{
  "arch": "dit",
  "model": "class-conditioned image flow-matching model",
  "dataset": "rendered made-up planets",
  "train_examples": 97500,
  "image_size": 48,
  "horizontal_flip": true,
  "conditioning": "class",
  "objective": "flow_matching",
  "cond_dim": 256,
  "targets": ["phase"],
  "num_classes": 4,
  "cond_dropout": 0.1,
  "logit_normal_time": false,
  "norm": "layernorm",
  "activation": "gelu_tanh",
  "mlp_ratio": 6,
  "head_dim": 64,
  "fused_qkv": true,
  "qk_norm": false,
  "inner_norm": false,
  "patch_size": [6, 6],
  "layers": 12,
  "width": 128,
  "positions": "learned",
  "optimizer": "normuon",
  "muon_scale": "spectral",
  "lr": 0.035,
  "momentum": 0.9,
  "nesterov": false,
  "orthogonalizer": "newton_schulz_5",
  "adamw_lr_other_params": 0.0012,
  "grad_clip": 1.0,
  "steps": 24600,
  "batch_size": 128,
  "epochs": 32.3,
  "lr_schedule": "cosine",
  "final_lr_fraction": 0.01,
  "warmup_steps": 730,
  "weight_decay": 0.008,
  "adamw_weight_decay_other_params": 0.05
}
Rows from block 3 of a small class-conditioned image flow-matching model, named by matrix and row number. Rows with one number belong to one neuron. Each number is 128 + 32 x the weight over its row's rms, rounded and kept within 0 to 255. All counts start at 0.
After each neuron's rows are labels from the 100 images, of 14976 (inputs lightly noised), where the neuron reaches its highest value: "lies over" is the class under the peak. Only what is clearly more common there than usual is listed. The data: rendered made-up planets.
# fc1: MLP up (model.blocks.3.mlp.fc1.weight, 768x128), inputs 0-127
# fc2: MLP down (model.blocks.3.mlp.fc2.weight, 128x768, transposed), outputs 0-127

fc1.710 [ 98  97 120 130 120 135 134  89 120 131 136  82 222 109 118 125 243 147 102 139 118  81  77 109  87 115 192  86 105 142 133 130  79  94 181 134 146 122  91 135 124  86 107 111  97 141 143 147 148 114  97 134  94  72  84 147 108 119 150 107 100  93  92 123  70 122 145 136 126 131 123  58  79 125 136 128 110 102 160 176 111  98  96 101 121 124 132  99 241 150 133 100 121 104 116  99 106 127  90 119 136  54 136  96  81 152  96 146 110 124 131 174 121 149 139 156 100  65 112 126  71 119 165 125 147 140 146 107]
fc2.710 [ 84 110 133 123 108 111 164  88 139 153 142 169 166 117 178 113 188   9 149 140  59  92 171 169 117  95 120  51 111 128  82 135 143 157  16 135 133 159 147 138 103  92 160 160 155 108 147 127 108 138 151 131 102 137 153 130 114 107 145 106 100 125  91  97 164 136 126 167 166 115 132 107 112 148 119 117 125 148 119 135 101 111 183 156 123 125 119 129 195 139 138  97 168 144 132 105 112 206 155 114 137 125 137 145 203 122  79 183 122 153 127  87 150 146 122 145 167 204 109 110 142 119 118 138 163 104 124  93]
lies over: planet

fc1.203 [139 128 249 152 144 136 126 193 106 105  99 184 116 106 147  93 102 122 163  84 132  97 127 101 118  98 156 140 186 144 131 144 182 102 134 129 148 106 125  81  92  99 177 121 173 142 118 192 168  68 133 108 179 144 127  86 155  88 146 135  91 147 199  92 156 129 210  92 127 124 161 123 105 117 139 127 102 124 161 110 119 124 160  81 164  67 170  97 115  80  69 173 135 162 114  89 114 151 121  89 152  98  96 103 153 121 165 152  95 122 106 127  94 156 145 181 150 155 147 164 123 110 152 125 115 142 106 128]
fc2.203 [121 111 241 140 121 130 137  66  97 100  85 178 137 149 143  98 121 130 170  86 133 160 120 104 130 105 123 125  73 119  96 150  81 103 134 131 142 153 117  83 158 167 177 127 167 114 117  78  97 203 136 133  74 126 122 172 107 165 136 112 160 141  62 168 137 125 205  94 119 129 156 120  95 103 132 126 165 122  86 141 111 134 166  64  97 191  99  98 122  63  73  82 140 159 121 165 151 152 115  89 147 123  84 113 153 122  85  96 155 117 164 124  85 115 136 180 150 114  98  93 128 149 144 118 161 110  93 137]
lies over: planet

fc1.667 [152 123 130 103  67 147 113 113 130 132  86 128 113 138 126  61 156 134 105 187 115 153 133 111 247 105 126 158  80 128 137  96  67 120  63 117 125 126 105 133 121 128 170 113 122 131 148 154  72 126  84 154 126 103  98 152 129 130 128 101 116 129 120 115 139  88 115 113 130 160 157  40 103  68 135 155 153 129  50 177  62 121 116 102  97 108 140 137 142  72  96 110 150 127  86 100 108 142  94 117 108 160 113 106 164 149 162 126 101 104  95 235 121 120 113 129 125 128 153 190  70 108 116 110 106  95  96 134]
fc2.667 [122 100 150 107 130 179 138 114 145 166 129 165 104 129 144  91 153  41 133 133  66 113 174 148 255 116 138  40  88 101 190 107 110 174 255 122  92 138 161 138 100 126 139 103 114 112 122 115 138 118 142 106 131 140 141 120 108 114 116 150 125 134 132 159 112 183 136 104 148 130 151 164  74 119 112 129 100 121 146 130 130 122 142 129 137 115 108 108  95 135 128 134 171 139 117 127 127  74 132 143  88 157 131 134 121 105  96 122 122 168 104 110 110 151  95 106 143 155  96 103 160 119 150 133 169 137 145 163]
lies over: ring

fc1.700 [112 144 116 124 109 196 123 142 118 130 116 110 130 101 142 143 168 212 101 182 159  98 139 181 171 119 134 160 116 102 145 138  92 131  47 152 112 131 128  85 135 112  90 156 103  78 129 147 149  78  76 174 112  50 135 164  92 142 149 155  99  93 114 135 139 182 136  82 114 135 102  71 116  78 131 122 147 144 154 135 117 154 135  78 131 138 111  76  81 107 102  88  98  96 129 126 171 131 135 130 152 110 120 170 141 139 127 107 113  75  69 141  87 170 163  92 127 220 155 127  97 155 208 105 140 100 144 168]
fc2.700 [ 54  98 148  82  90 112 143 129 126 121 145 148  68 128 115 112 170 147  94  83 190 104 139  81 138 105 124 127 155 141 118 165 123 161  76 131 130 178 125 105  89 113 153 103  91 138 109 124 107 118 156 146 149 210 139 134  96 112 149 219  76 150 167 116 101 103 127 114 106  75 111 158 148 140 147 201 111  97 134 112 129 103 147 117 132 104  91  95 117 111 133 105 165 132  98 140 179 176 132 142 164 130 153 126 166  83 208 191 105 130  77 113  77 182 144 129 104 166 159 141 143 175  86 169 104  89 161  95]
lies over: ring

fc1.748 [166 130 141 156  60 145 144 138  87 108 112 107 113 132  96 140 226 153 152  91  97 119 177 153 164 119 117 150 124  56  89 149 119 106 216 160 161 140  95 105 112  77 120 164 122 117 174 148 132 111 130  74 127 103  71 128 140 121 167 127 123 137 106 157 151 121 124  68  62 132 173 134 128 113 130 167 166  92 135 117  89 123  90 117 147  95 113  93 122 123 122 141 178 103 135 178 177 115  50 172 161 173 126 149 135 151 102 171  82 108 162 158  75 171 144  88 138 117 131 128  66 112 171  89 120 150 119 152]
fc2.748 [ 80  97 174 147 147  92 210  73 130 169 136 181 159 100 161 183 102  42 163 111 143 114 161 157 146 147 162  93 116 167 123 150 102 149  67  93 157 135 122 126 113 164 182 174 124 108  92 123 128 108 148 134 113 161 118 106  97  81 175 130 107 152 124  83  97 125 138  80 102 125 175 116 113 134 150 163  56  85 108 125 104 117 138 125  97 135 119 130 146 162 135  96 167 128 167  77 110 144  76 186 162  85 149 158 137 139 107 132 136 189  69 184 107  69 153 140 140 149  98 124 112 112 133 132 126  79 133  74]
lies over: planet

fc1.654 [194 142 120 122  77 142 114 135 114 138 180 131 138 108 141  82 185 161  86  64 108 125 163 170 182  43 150 128 140 146 170 115  88 147 121 130  99 141 133  82 148 118 148 194 126  83 128 127 178 139 110 131 135 124 128 106 144 119  78  90 164 135 128  83 154 129 181 105 113  90 119 135 156  51 100 130 141 136  89 122 129  99 164 116 149 124  69 134 164 143 128 106 116 149 167 124 159 119 135 141 138  87 101 181 105 126 154  98 148 113 148 112 183  89 142 137 185 217 111  69 124 161  40 166 148 131 156  97]
fc2.654 [121 193  94 202 131 106 145 169 145 177 140 130 124 119  74 121  80 114 164 192 159 115 117  92 128 199 156  60 155 122 113 124 184  81 145 167 145 148 119 112 163 104 133 106 121 164  84 102  97 101 141 130 116 130 166 100 154 138 114  50 170 139 131  84 128 109 186 139  96 122 140 110 123 140 145 100 114 144 139 123  97 143 162 121 128 152  96 140 124 164 127 112 122  83 133  69 127 101 179 142  45 142 114 118 105 189 139 109 207 144 145 141 131 159 219 144 158  90 112  80  94 103 152 145 134  80 120 128]
lies over: ring

fc1.736 [202 155 110 140  99 172 178 140 102 164  70 158 167 150 100 127 174 150 157 120 131 207 158 143 181 106 107 219 123 108 135  91  93 135 196  93 120 170 143 131 125 161 132 154 129 104 140  97 157  84 116 132 131  55 159 132  73 151 112 105 134 119 127 130 167 179 115 139  88  97 125  99 147 165 136 131 152 155 130 124 102 153 121  95 118  99 103 125 117 130 133  85 151 144 124 121 148 203 161  99 147 102 171 129 202 128 127  91 134 111  73  93 139 170 218 163 140 178 126 143  88 112 129 142 153 134  97  89]
fc2.736 [189 141 139 123 105   3 147 120 108  90 139 112  88 138 139 122 129 112 115 139 116 203 156 165  88 139 180 201 135 127 180 167  71 153  69 129 120 157 136 126 134 123 121 141 131 124 148  94 113 100 185 154 130 159 115 136  97 103 149 107 146 122 106 111 143  68 146 140  81 111 141 177 135 122  97 151 135 127 108 128 170 151 140 178 148  97 117 133 154 118 148  83 127 116 125  86 130  49 124 144 163  60  77 117  49 128  95  66 144 118 108 155 155 153 111 109 141  98 134 184 170 117 183 157 134 139 160 124]
lies over: moon

fc1.12 [ 81 164  95 112 143 125 119 127 116  72 197 107 230 113 149 140 143 122 147  79 145 129 163 162 221 105 134 123 168 124  78 123  78 131 103 137 135  96 136 129 110  91  71 108 150 140 135 113 132 108 150  70 116 111 142 110 127  98 138 111 129 148 166 126 158  88 141 148  53  70 125  16 129 177 118 116  82  99 157 108 112 140 116 165 168 180 124  73  97 135 113 156 124 146 140 130 140  89 147 103 151 167 104 129 144  89  94 136 115  98 125  87 150 100  71 155  77  97  92 102 136 132  92 124  98 139 124 112]
fc2.12 [149 160 109 121 172 128 128 177 125 115  69 101 100 132  86 114 160 143  99 151  67 135  80 104  59 175 136 109 155 112 120 145 104 111 197 148 137  99 125 113 126  74 137 124 119 145 104 105 138 101 160 154 149 103  91 144 172 146 127 126 158  97 174 151 216 129 102 109 150 113 135 118 164  86 147 108 118 152 120 119 136 151  90  94 154 215 162 175  68  97  89 165 121 111  66 148 128 148 110 161 115 226 133 109 120 133 144  77 144 103 154 127  82 125 165  96 136  71 126  99 126 151 180 106  96 197 126 145]
lies over: moon

fc1.515 [ 91 180 117 127  80 213 143 117 152  68 104 118 111 132 123  96  45 101 170 146 116 134 127  92 150  89 135 104 127 132 148  87 118 102 128 132 143 156 164 148 122 126  90  98 146 123 100 193 214 100 128  96 115 168 142 168 102 138 143  91 107 147 144  83 108 113  73 147 112 114 116 103 120 138 159 120 156 141 196  96  39 111 132 165 169 159 138  99 123 127 126 119 117 171 102 157 190 135 151 112 182 110 122 170 167 164 123  55 110 126 144  79 117 125 183  95 136 108  68 141 156  97  91 130 159  90 148 112]
fc2.515 [122  69 128 114 157 162 164 143 152 105 117  97  96 119 121  96 158 163 162 157 125 137 125 109  86  56 150  83 123 107 153 126  84 129 135 128 173  88 150 122 135 114  89 110 166 140  75  47  44 159 159 163 158 138 131  94 128 117 150 143 129 163 116 149 132  79  91 149  66 129 114 137 155 131 148 182  82 150  41 161  53 143  99 167  87  82 104 120 121 116 128 148 125 164 114 101  75  49 138 110 176 108 130 167 131 136 117 163 130 126 116 194 105 137 175 117 154 115 168 101 164 131  86 127 114 156 150 159]
lies over: moon

fc1.145 [112 187 140 113 132 220 149  95 125 142 150 139  89 139 104  98  19 130 121 116 163 109  22 174 135 172 155 110  50 151 156  68 111  95 152  91 121 117 179 144 119 132 162 159 134  82 152 159 132 104 132 117  99 153 138 136 124 103 101  85  78 125  96  69 118 104  78 107 130 112  99 120 138 107 141 110 119 141  94  95 134 133  95 116 154 105  92 128 101 150  92 121 119 147 180  97 115 170 135 122 104  84 162 142 127 115 127 127 129 129  80  65 129 160 185 142 110  60 112 122 113 122 108 148 194 134 110 152]
fc2.145 [ 83 119 120 112 131 162 148  83 121 153 132 209  99 131 122 129 147 157 154 109 148 118 143 156 150  87 111  31  80 108 103 139 142 166  81 167 105 152 169 126 118 157 177 132 127 150 232 161 137 130 108 101 145 105 104 128  93 104 100 133 105 141  74 167 142 160 114 119 174 141 141 151 137 136 154  57 134 106  99 132 140 162 196 142  96 118 143 102  36 137  96 125 148 134 141 134 125 199 127  85 107 101 142 125 157 116  58 194  87 139  93 134 111 103  97 125 117 205 120 155 134 107  95 138 160 135 137 116]
lies over: moon

fc1.30 [190 119 108 123 145 154 136 109  88 179 102 135 115 119 135 100  87 182 132 138 138  89  45 150 255 104 126  82 120 136 169  97 117 118 170  91 158 165 149 117 137 114 188 140 137  94 152 104 120 121 139 131 110  99 120 109 100 149 139  95 155  85 151 120  58 112  82 129 159 154 147  97 119 147  99 146 115  95 117 135 153 104 100 159 155 104  56  95  97 135  93 110 124 112 137 133 193 179 131  82 124 109 120 138 145  90  78  54 147 115 143  47 115 121 161 126 114  67 129 117 146 153  92 131 129 123 114 149]
fc2.30 [151  97 113 134 119  31 139  93 122 122 137 128 127 151 136 155 132 162 101 128 252 154 182 113  38 145 118  45 143  86  13 108 176 128 172 120  90 143 182 122  94 122 146 138 122 134 146 148 131 133 132 100 113 144 136 146 137  96 128 103 130 143  72 125 129 174 139 145 126 128 148  71  96 149 119  80 135 123 118 107 132 142 180 137 111 107 105 125 167 114 129 138 161 145 156 117 121 173 158 133 185 145 160 114 135 136 102 164 161 128 147  97 120 108 151 137 124 207  85 113 132 104 139 167 153 108 164  89]
lies over: moon